{"dataset": "rendered scenes of toy objects such as cars, trees, mugs and chairs", "train_examples": 48750, "loss": "mse", "encoder_norm": "layernorm", "encoder_bias": "none", "encoder_parallel_block": true, "lr_schedule": "step", "weight_decay": 0.08}
Rows from block 2 of the encoder of a small masked image model, named by matrix and row number. Rows with one number belong to one neuron. Each number is 500 + 40 x the weight over its row's rms, rounded and kept within 0 to 999. All counts start at 0. Numbers have three digits each. After the name is the row's rms in percent of the matrix's.
After each neuron's rows are labels from the 100 images, of 14848, where the neuron reaches its highest value: "colour at peak" is the nearest of a few named colours to the mean colour under the peak. Only what is clearly more common there than usual is listed. The data: rendered scenes of toy objects such as cars, trees, mugs and chairs. In brackets: how many of the 100.
# fc1: MLP up (encoder.blocks.2.mlp.fc1.weight, 1152x384), inputs 256-383
# fc2: MLP down (encoder.blocks.2.mlp.fc2.weight, 384x1152, transposed), outputs 256-383

fc1.276 105:473453556459442527494483488454517534484448554484488469470523488553501503518528513472515597472446517490512585482498464487430556527512505546437480514508452514350467453515453553499504463469540565518504556537558515541484472505548428491472430474552437496458452586466440555504566464541503500386432523510465472519494596525486531480505499541520490620494510498500477490522546514475453470509518
fc2.276 121:525517542511545481479432577572513577502513488474541490515562549492553605546492524531508529506503432478469417501521479493570378444477474469555517490483538500534550542541511459425455512577459465515460511490473466565425435474441446485545498537549514454584479445485474498520467488487525457497516634465460524360447460583533548537485483485456570455511538524545513525510511495508460501461419
colour at peak: white (25)

fc1.145 100:494449480509491442573504472440499525488434460477562539498432550513488507513496484510458481493425521552549548472463522487503536449463521511543459506505489471532513488580555530517545508554562516479485501531524543485468412405460534425526529538489549504551501490463480440530515538420444540385477514457476480558486516510519481476510485494591502537486489497451464502519489536480509577478508
fc2.145 087:535546546493486485416527541540525495480543547556446483588527505526398510458523508475467457426477544530489510564528484493463545467525555520564538533548581534439442530478498542509489506477516581495547472483535470511525618494510463503527495498541518558398540578509517514514479525503500468485437478496583544431508507515554501516450510538478506555518490439531473463507611510505458429507526
colour at peak: black (30)

fc1.387 111:539463563501537478429540534479560449457391520490534554515542553500489483514502480495493523567468461553455470442419481526497411557482486538554512478474542540392461474508519508463542420491430437529487517503515523501491450492563523551445622521517455452454536501529530564513495548493465479589495470542515574479509494444502456481450461439497449535480495496473513464551463488455448514522507
fc2.387 118:559585507422510523594478441482539593562546563501560463488494484452473489527530493503534546457519461520522472470540464447485519534522506461550509466562464424604623476438549570517529520489469456474523445532499524518452555482495498469493448453477517554498503476513442458543485484527455491541523533435521499531521446480506503533514471390436480512449494423492428500491593509461475496469471
colour at peak: brown (50)

fc1.407 071:478546486516569507476495515556498514464479515525477548510466512500521517548497548514426571482518475444513524568532551489529461521511495527493435477526467513561443453488532521536533520491404443485536531516509466534518553489544505526508525511543542469524501480464490585530454455500497522529443437539556513458475507509491514568448515542440511547530447553433506531467458466471501511493500
fc2.407 063:515524505467502401519520465453460553531469480508418487522516529446475466493460467557538451487464497443479500422512469412457519483529530473486565587495621482476488518494487511482516521424518586531606521515423546478539520526518544502512528491506499473498519530504493483479461491560534499532482464439464430513524509509510516455545456552502425474512538531521451455497494482512519493500479
colour at peak: cyan (25)

fc1.732 101:474445515589487515436475490490531549492494521479572480514486581485486529447552526501439479588497549490531491491499435535539490487541561552503506554483472489440526504509514467444485481558387508504459561540508497552403523542511543521552603503499523549513491500468509509529540513476463492433453580559484481552538481421497511463493543430566540500511454543507492453479507463518480488497456
fc2.732 098:561474574479523495500463536421555459508465507551563489452452494420513534510500503547500500549512526486516514537470531534513491499537482497453534488461550538461440490447535474484492477504594477503479412481546485447521475434537445478521444426419531462537483547563460480519464528579518493584552473478517441456433513517434515498486586482545437501493468531578443513469527503540511588524483
colour at peak: grey (64)

fc1.174 076:515524496515483483497451442488503511543464482510494563528518501520537490493524453546529532492487526551497431510497524573494457552492449568478503470437456509512411446415538540500578551458495616507457450515534532577524521466516470478550472592478486487483558457478452491534529513520474479473420493444504496545504477517519524483507497428470443491532516568585530476508538510482511474531534
fc2.174 075:453446475499460477451567550459563467415484528453476434463504533476474522480475577476467464434469507509565439485499458460486472536504518462509490529560561512499630491517548440542468531470480492482455488482456463462474494497506514528448539515480644539524507511450517461536520450563399537498545527483497490528509492511475448462529541557477438552483482492474516509525537483450542496443505
colour at peak: grey (45)

fc1.658 079:448485469534469522524505512509442602578519548497561550471475428508458554521481487529528481521520448461463498495524542502620455524481452562544548476465487511511491510491530567421412340511480538583468454490459434512445516491561565511550534455492465481475518516546522540471520510476553537512574490483480484510480537582558460542534484522467470458454509480451484560536497533451559494538558
fc2.658 073:489542535486520481520430491471492504502533438485435470486504488496544449513519534508551485469476484493440454458429521475582559479495551476385519538473556539472509469532514492506493502505481514407472546520607546449565417498525523514478448479419585483492478502508501446504593521525485469441475444514504528499523508449416555469539568436573412511497457527521582452518502516490469503465463
colour at peak: black (53)

fc1.71 097:477504536550530509492448547438537496503486524571491479482482479480503505511538573564486502467405537467501473436513459468492474474496449575521523514505558501534521439481430527529487452489517548470469491467511454410463535479472390540469509572452440459548492447540515550563507502447462516506563509454475532629591506525410474435532497532483499513512437492491508528529559518465488491475435
fc2.71 103:496507423495473524549517520497483503487521514540488503560533530524503566487453539498545530535523485518466456499452511476502510453390521431539512519447540517468423527552500414503462433485485527451505508499483512577480486554565491457519493456533458438456526491523511430500494503507477502506437518518533534344477478499515450592521510521546470579471496526528510494479513461513570500486543
colour at peak: purple (25)

fc1.478 102:530454529482507527502509491523482500506573497563563484437512527509451577523475520475506474430446523519460509524503477443475542548462510415497487490471498445495449550439410546523577439531564553518535484448490539526539517475434502510525503525492541580419440428566535492497542451459492530487464524527460502518421485535569538487473473474465548496482479459532492465492553456467462472480547
fc2.478 113:496501488509423482459509478482554501520501498457472528489494528520548464508598477525453380451461481451450514527423560463555481512426525488474488528469528557469566464493531429521450505524514468444511466481498505583466530465425423529466472505530483464500565534473517502576445453564539481487528452510528534495493528515546422482492501513478522453539543519478520550483504540556518522496483
colour at peak: black (55)

fc1.457 077:468455444474545504489458548537494546506496481531490506465495497516516490469458468543513507492601494545474515524518489518546526492493492496527509509519464436518467465549485449498437485566526491525533503506553480568513457525488540508466474587461519501572488499528529517535521509464514420582527471481610453479459512532489517426545481468472506476524468505477475495491499482475519493487445
fc2.457 068:512477473502455482485507491480527479578468539420506501544510548466485488555484507486493504496448518486509458489431512434485513459530478519484476431536539481513500583504481465461524488503567489493445517488535589437520489476537439502509535504503553493407461512418450503456502494470467566427599522553431500596550562545543483507465523455552439469513437502518513456513555531434574548543565
colour at peak: green (29); black (27)

fc1.104 122:508495520531516520449468529554474442549536504567476520513501485516519492395453517533461488521501465494509563454481573477493543495489564520525521507508500521454554476538489454491494549477483508502536538509550468501421510508551478514485468546531488499461437520486508473496483477472463523498513516505529524489459481466487466491403491474488460510447462522511544471497515476440517481410498
fc2.104 109:405530470517519433482519563476497494542505487494483508452526398484459460525503525575482488490542487510510449476524460408501639563546485502486478539490468542511482530452452529518475419500529543558494542453484487486536509501461573501612514477520533519552487489545416571575491536546550512490591546551479511534514538504561442483499536489492472518525493441419575533471493506472545481530533
colour at peak: blue (29)

fc1.382 112:503543515497538512518442560511518590557565533469545544483494497492585466536460566466482584520548494486520510474566448507525450507458513513465485479553508498455532456478510463483476490449438510454510462514556472477501475557508451517520514461473471493536464504472483523518494517498521453533551486549517512541550499481404480445530514511526498486488472520472531498489471476521439527498497
fc2.382 101:507495512480475527501531432509544538513484528510483408543403527522466451464530403504507389487457508469444476478508489504501502513481511536553576512497497502483466490591484541440525539531592499528490534474511572486480480488534503501525507458424416472541446520507521527494396520534526526584412540499509556463513493494569502480458498447454527517444444436528459538502552512537542500503552
colour at peak: black (48)

fc1.346 096:527454546521554471596481434485496539515510532527514453503504501441452546523479483527519509527527466515497496473478500494507489524514400536506564464480419469541492552458506542489545494515526499542500515525456526461503549481522474473469486592474512500449460548542416466403524491514522474518411534535445432567492539548454416492534494423508578541504472516447458516445513484513438517466457
fc2.346 092:536525472523551524469510570554543488464402597527504427478500554494484460470482528506509520413478534434531500554494517524520473510495514553495548450521490551478441480500484472545508485466522517504517528492531554425517466545538552515545553456393496484491536577530505525512573430412567495437517352462512503495507518499488460466527581537460534447589531531444538470541475555503523539520504
colour at peak: blue (36); black (26)

fc1.345 101:533539520498524529542472508528501568499497489535478563544487510524563442476524495479538533511489546501513538411384519503427506487510488504501534524520570428489489474458514488511465525560507523528423460522604475534538453513524490504481531517476414487469554497563468435484486469442502497508494500440512487567529507443472472510451490487445437529534471509469494497457517500533469528543439
fc2.345 103:564516495516521513493523466535509523475477607519447564528465550514454546542433530538506421493522497464413446562542540560468410495532532493512512501435547475500473437444483565533510538457536524500535457457469522485509501549516493513463459535493502490504515566480532568497469503535472556528476480453509416510464565485529504516495464540522468569485542485514530539529530593493535536454516
colour at peak: black (66)

fc1.675 075:458544493464489563565503526546515496551554511496511477554423482487479504494483474465464510495469534490573483439511510469496474474492530463495498463545490528537448533433410486427559530493567523452415479512533542452427574467491467528576500516476499509508501485467513526468443460538475512479540454545457496411491431537489551531482516554487539514542455480557467505551544410463483541475507
fc2.675 083:485443461520510440534478516515486542519416530500471485459530511424504448470493465540526445510489478535471486475512523525537515505493557543467565561455473541477551501479562538529497582535444490504461543496488480450546556517597492482435543551488535495536453506508509491495544495465527516495499443519522467493468440496609518513530529511455552506474526460542495522506496389500435497435539
colour at peak: black (49); brown (49)

fc1.602 143:476548440490392491536486465493468409511477519476557454498429490491506377521510567517455547471462477518567505513502450499464511548544522548488453454537490498449518508515573509490504572512487535437458546580469458417526468515548520434575502437495522566426486517536519448481485472447481527531492477465361464514481552556499396475484532572529525521526465541500495437562504520469537438541470
fc2.602 212:471506500489474455513511458460489477527561515475514459534468492577492478524479542477551452530431546446537541525460498471438525546501499465441504531509496511561488484500516523589557416521476522489497555493520600375549530576581487548482453463519494596517468559425541505433553501443492489481442449600521532540460543417380475562488484524531462477481483481507472498496522493541443527519512
colour at peak: pink (36)

fc1.695 078:523494550459531457487469538575508478488522536491562491505545544542538519580414472583547491502437562470502494458486520558502513459480533468488488569485492590520500519547463482505511477494405520468530503500530430490468515477429486450596562435455579469535472501539494514567467486457515474509399499553523484516466449426462527506573519526535475495476445509528400440482548576587505500504476
fc2.695 071:444489512476440503524455518450462456502524465548477476468515481470467502447519523516477524485528457531455584523522452421434563487500467522482520530513542501525571462498558419521501545525516485455471529458427502585495458526568492550465535478523430529521490461469465460466477531533519457533527482484493498504540539498508505506442495443482493520591510561562571521552462477455459514456439
colour at peak: red (32)

fc1.232 127:490533575564582527471459525468519526394526472533446444486488465458435482562574333466506539486429433505582506511498535456445502508465510545518449493550532438515485397495508459531497479488508512541496469509443434556523494571514548491576515474534482503535439479533480564534450465509539543454439433486491517522523468495483491513410515507452493460519556474576548524500490458398499500420490
fc2.232 118:628442557496492518464502473474400552422557475497554484559456524466525489487489543607501485443492532466536500502504499484474440480535466546451524488518510503472506456497472531410538508461481477526452491443492502509513508528459581457478485516482535517495564529442504515558445528522472528492479519524451488507507534467412476559547538506501505511491508504487516547483438532483501547560463
colour at peak: green (25)

fc1.742 086:462527432485501482602519492550607503452604538540518512422494532523488528507504464488485421487470524479524543505439500467436456452544480530489495520516412602471532529447524521540557432529493537527536509573490556532549480482530518516520519501496519489507500516500506419519522497500544442446550504459487529497477516507452459515502527533604483507551509507471490496473577474446540469454489
fc2.742 080:516504543526471501479418519520523542480460437468550540513417490473496533538492553550557583520561466470519499570538633507480478476474535472548500411491520531489500456544561495501469493488499557458498576490492521524539500501414451499442511527446418482439547493408532500472448495559444455505524520515484515437467503475470529460508439502412582548464431505508465507563479531448522582528563
colour at peak: green (26)

fc1.247 098:447500450482521445459499463504517570504504526523495476570519407522468519487452525538555510578505528503489539519531497477509467506521508502487427512583472485495547486486534490496555404469602499494468567525513504478535491484478526507472448548496473507550517545520562603520494561438553491527476511525438543528460456478523464495530552596519496475510452456478469504578511460536482558458552
fc2.247 078:511470480469493547493541480513527510473518475480531534420410456468478518519524499489463500452510478521501489458546493497483446503512494518468568541512506468503532471503453450495532536518469450483530494532476486533483532525506494493488548473498490482469558497456506521534459536414524628561539509525569493538493476459496545493510525491502487531497549541501487522507621583502516507520570
colour at peak: white (93)

fc1.308 099:476518501507479489520583584535596563534484490457463537535444536537513473481517424479523507556505481504479462509556586517495474433444510509518510531533485419506476539490521554523433485510520523417495442491591493482584522463491526516567543508424478487474555486496515521492527492556502486552585430512535551478400436583528430451468519480443553544506495448426507521469498506469460493450483
fc2.308 104:504464418488550524496418517483539484416504518468474533442543536486563535583535546500550546475434413485472475574476485451564487447450522519494488565515542508508524458544470462485534470462556534563502543456530515498523444457527464467483547506514590377489464500530591493452450510487480471515499538443478526533470506486597574567516455501461514459466502518583426469508485496487537517506498
colour at peak: brown (54); black (39)

fc1.471 121:410531494434476528530498470532535555509488517526517442445470555495503521521586472504449429490500539542517476590507503470477514492441506476512545501495483474555541581562506468484505484521490572532471435478506468484457479524448485527542487419495503520481500553540497487432551448489481495545533520528529468543481487464550557539497468472477501487504477481520533542563538532520507503452514
fc2.471 137:535514531506558478567478526438441487486500566534440476518483519495504502456470470474507517499499476455441548481495561494567479461520511514457455471529526591456417463476520494571519472512464486487531478486482549454562565565569546510475526485531426503507547458557534566510481527526519521494466442486519502474521523471506445406564488409467438520471484467413518464512515462439501503544531
colour at peak: grey (51)

fc1.330 079:522567543490493519485448485447451491515486537445508556507430501442436522501431535427536502531533515509534509519505499516512518561600496511449520527482461546469499486478549497506534529535581513500551460489450485523494484555516447514475517472507459511480491556451551501495469485482521501431501493477496478423495507499460503502453479478423510516450449495472569552466520492453518518484502
fc2.330 075:482521403461487520424514545460492483543496554516498485445540505467531459524490474439518505528515470474459536442480513471483496440458463559566418503509528519513567473517423544458522480483459587518450536536527515520501529499518513492590482476462509491483501515532520600478515483461431485546486515563576503434416464541483497471583493473550456443500573571502510524528469539515416434473522
colour at peak: purple (30)

fc1.89 096:537525557503498473550435520451424490477497517471449560534580445483553476568489574452521553515530519500556499462502503537534509489502583572514439507476559469508513519452461515459526464452468461473501413523444471506493541515502538470559507524512501514510589485565519509553479509529434526451563524433493485442547542581469484458438550524438426576476484453531459509481449540492472507514425
fc2.89 091:444584460445502506519453435501499443451493515479541464530523497505508506512533487528470473440541512477481489493505492435488515543470453452459527463541445511448545581505497563499442560522516526543515507517476512464449472358477502487419524494454542459552515457449518513480449482484496519497557531574493509480521573462408430525568468438464526484534478518440542502553491533484471474436481
colour at peak: brown (51)

fc1.502 119:481508514580389524476447452551454450489527472537519490531511556488455563479525484501501541583587501479490510477491546501540525489491508515516593467520449543546442528564437538505503489416412500546517525467512452533525506438501446564514464552507443524406528546577533549509461505448475487463441587602471459439482450519495565465465507555470509504493472505546518464519531559520503490476510
fc2.502 100:473537559516496453457588490544448533452537510504486507595548526491501513476428491579479489448556531470475497493619467526571507569504482481501475512534536514474546540495470540555509416473541509494495458506535469547429568486450566479556469525472497442513535490502471496535532506455563503512536561456515470523540498478519599522466450614553424472489498448493587492447517486533559520466475
colour at peak: purple (34)

fc1.245 092:451468454498549430544463452473519505505443574556524433557528502483442550491511496517516491514451535480531488623442552427515508483527557457501471431499455527526535454480519506522562440526584663468503526519506530508447492468495505471530475563624476537469541575524494577459484473496517510500479502452417483519480546547544457442489589510472482481479517523462508543491434529519484448483466
fc2.245 073:491550470549462515448487526557469450471490535541502513532514495525465517535413484486436539514514517514511561460502448463444491423502446573512511571525494419518538448460507551488495517487472466569489484483508493476539537459470480495455491524477500510501588376457522530593549477467517531543440505497505551499581448480475523425393497459480574503480397521532499504513566451530468522474462
colour at peak: white (49)

fc1.64 112:487470466454490464534485543543472493509489515438548513497552476485503463493596552504450571529464527498552460497534400466455573548516458502550533540506462484502504504455443508512512444504530510514529506528527496463548507420481557425585450492478531552511454509524598495477527493510470524505498512624484533569495523478559565491453484527464545498433487447539499421524533517510448546475486
fc2.64 122:511529547540487534470515490482581446540516523617509478515541397503515516495568469465485459460515479516477508472475529477491524439498520538500475561471486553508509458485595499526483513401536477495466504483472459477461462486470464538423509416487497465534489523488569496487502465504503547555464518537528551513541486530440452556470530498461489474549512517497552520484516484439555510549489
colour at peak: grey (55)

fc1.548 127:516545521508446432513540528456511521561586550513576487459436473492464501500495577484546546494476522537577536483516451539485509476579502550490449457505563538494489497521529557507510517509485507484495523535447532424559490539567515534549514518520507590557513550515531517476503495436462546452462533513452463530474552509511494554513471501507505511447479560515486507584549507531489439469565
fc2.548 176:484470496566560539467473492544560528480481474523478478533471555532503454563529456561554495465469484444480478491477531419536503544497477425490585480467526486565552530505471495537530458521544454490452509458518533503471578521551528503407472437439488480469460499453503544488492582485526454501513478523527579502511494494501532522414526511508560372501480484515491512474413461473503513511437
colour at peak: pink (36); white (33)

fc1.195 084:462552500509519469521409509492521531549513528488489480547569485499440545487454547415502530553500539496500530449491503452457559502523499540553404497501547434556506506446462493495524529539507517497622468388500420463497518532479453507522541506470532524538520514497487519467545523509488452541451481480494484543491524522455561450466445457530420571493523553513447502491516521511462488506480
fc2.195 093:465516546398551521558571479492456412473509526533501533465509518575533515507468465563483536374461477486474471483501476491564541513448467508462498585511416496486476471543467471519533488536442478463463591517577587513458487566554497550497422524563539508479436500596460377503562529534533558519518492508584513513495533530494502470533497537435556477464490559555495502512472472474512494463539
colour at peak: cyan (26)

fc1.763 122:526511446498434471576557565503511472523495505485508474451468485484471505476504445480485529556407499462450522513501485462546525512490607498494507550484548480511509543504498446479493504513568558509508424457454518558570582559459455516530488608489515525456523480485516444482524460483558564533449500483552472476528547483514504449525579525537541435448472517528509501537464547476457420445493
fc2.763 142:550485461503565526434511446443516497438486465534516573512414505484510497570559436524384514501455506461502492536565518535513482529566483533461487455523479477519493468537470536446450558495480546520479525536521481453514503581608504509396470478526466473443548491494461531486467505583463530509548433589478470467545484456470526480536581457413499578521508479465473536514485456481439536520503
colour at peak: cyan (45)

fc1.164 111:535547440461524469499527471591605489530551492459464574523445460492471456495442562493493462487504499494418468480512543420472502524481486517515510465513470490521521509454494525556444424449428496510437452464580529466523521547531479456479529461556473513448519477487572510542506501513545466526468502471548503469538514461505577488505497514485555531528486445486579501487536542510487442524524
fc2.164 109:463434572448407460488506514492485536454465548486475479420583493480452494533514467438461503484517541577501576526564562505511419504543484533534483514485449563525445456486427544548538517485492473432495529525501522493510548576492502483553517561476444546472425510509510558442401556537474501490601573512556554550478506524528521500514493469478455515470515488415513441524466499495542505518549
colour at peak: brown (50)

fc1.365 102:547519498475499499476486486483564515457518528479499541482458528523526476445538543518506531600488465383555535481531458521478499467463494474490485493517441562497515561521528439458523514391592582511524521536561541470497515525480534467436561517499503426471467503446509519494496494484504531463544473506521462466483515468469508421511492520505552529556527474531479471473482520522545466511493
fc2.365 088:518529476529469417477465488553510485491557547549496451488491481485403552499447496455498493429558496509487534539490502474518480540536506461414485501480496488519543479529520555449422525531541429511524449510545521519466411440532523531477520506514497482496544473468541398482548498485497466471498494561427517577508400463488486489553570489524507494543437534530485494485517563500453467512504
colour at peak: brown (52)

fc1.153 095:528481437506483534537434523511468443489496574423488497513525523473476578518452450541459532529494556487526516491469501545500534483507505504542406483416519464560468511505506558489496495456441481463492577558534539519437521548494540499524484569447511533494487479475438466481455430482440521489445455478452513517469529530610530505497460561439513414507495521537563537579524502506546515477501
fc2.153 099:551467533511500527488488470481493456548517556488527496563567568564523497547465502499542492517507525509509443503499528553534489484501504439514392501560517451522576537540520640501452468486466522522465532505578496537483440487506487503496541396458414550451498525487477527488411484491522481489410532485540612503444477479495481512496433479602488395533533487475558488568462451453475534440478
colour at peak: white (47); pink (39)

fc1.27 122:582505512442565484539568394492504462484429489547473514523496444470541515512505439496472524553534478482484487476475555499557527446500533532483534476527519443522534486515528531513440454547535441539453433507460479484526570485496551485499505519581569518497489530413568473508428477459491488479566544452533541520521463517535484479474497571512523488551589496425464468528490467458560543478521
fc2.27 114:479505503559544537452408557557503493499566522493554433536501494542482440514588511546448499482508477485496484524539454490455506451454451449491496504504464508500509478549506534428492495500502476614555540539453516575477483490425533541495538498526522532574572487513509473520526518492479496574551593451517444493477468462511469489471541517446433518493528537553412524508468519530462477503494
colour at peak: brown (54)

fc1.699 086:429477487478489521454503541574467486537477429477478536506488511460413557473519503457459384506530552462539477525460492542520514509567551504451555516484540486476412492493567566492420543514517558479538607531472464522478401476485504487482472519536534456505468507518489478521561439529482504497513541440502520515479584495523544508536535544483520497473518505499518468424454506518433585472540
fc2.699 086:538539446505495475497488508443534450453511555478557441531518516461552473461469581608492592591466454504440518473514542500482472533472523489489418429490469482546543529552442410549514440502514505438454487457523516525469513503514478531439520479500466532505541518426445560538521521464527478468416533582490429501522449521509483521545506395503550488544482446541450483539551539443526497519517
colour at peak: grey (51)

fc1.714 093:420499479497529492513531547493520612539531497463497520496460540453445575502465534519507529448537446529508516473588496512484446464461456515490549533547441476507606537509449504482495511531499501491488498424525504526521441566519542522473535398438438470522462416546504482486566466478489524489478487551558509536524501537520484441528572536487468503467524497525467513499541523447525484446509
fc2.714 077:507479486506457505479480497515597527451481474451540449474529568469463526520551528479566455539473458508484485496554506496502460469570458551440459554491549444432471517469471449532455513453458508539542440487446630423520545466495516442523554470509483536504533560459522531508420490561501537524509483494509558477534444430569504456523438432522529480475527422474507456471465534577438471495469
colour at peak: black (68)

fc1.766 078:483474574522552443566489474548476538590519533499502483516489469508526520521469459413552464494499484546456479445452557529512489499523487569523484481439492512485459484442467540472500508529443491508486552521546538483498454566533434584506401503502433457498450444477512538516504471475520555523467442496447478459478593515476506474582479526518514591529473560514463574489515422523523492497605
fc2.766 087:429510438470473474502512437554532556516521548515460523478495505454547509495553399511464526625494577442488499499603524519544524510523528521480483519503534536517575494576484556572537574494520505535559480498465549517538530515559456520484459482508438559560462505401500510496487428568546506503516465445476454527529449501480468487457475467450456502500477513466431508583499471588472359596528
colour at peak: black (45)

fc1.614 094:516494548477522465513522436599541540587556413529539484540486520520405496566487512476508470523540501515508488427469512449521501518572481516517539470534476502476482503531471440490397409444497531486532506489503477425521494528547465471489526486481494457494427510403529445393507506470565552518549517440560492518496479546508473467491514495484509544535486484520484496474457527581409493614431
fc2.614 082:496505530517487501519538522466510502421524526468531475552536492535517469500441427475481506442468410497452450579552518478515536511429525517547486613442535484540465467472466541546528537496502508536431426486406514531446555481480517582485473444483476472504501491553483585551482507555496436542421515473488498540554527488558512468569445475525556476499474511535559513533485489496505530455559
colour at peak: brown (50); black (34)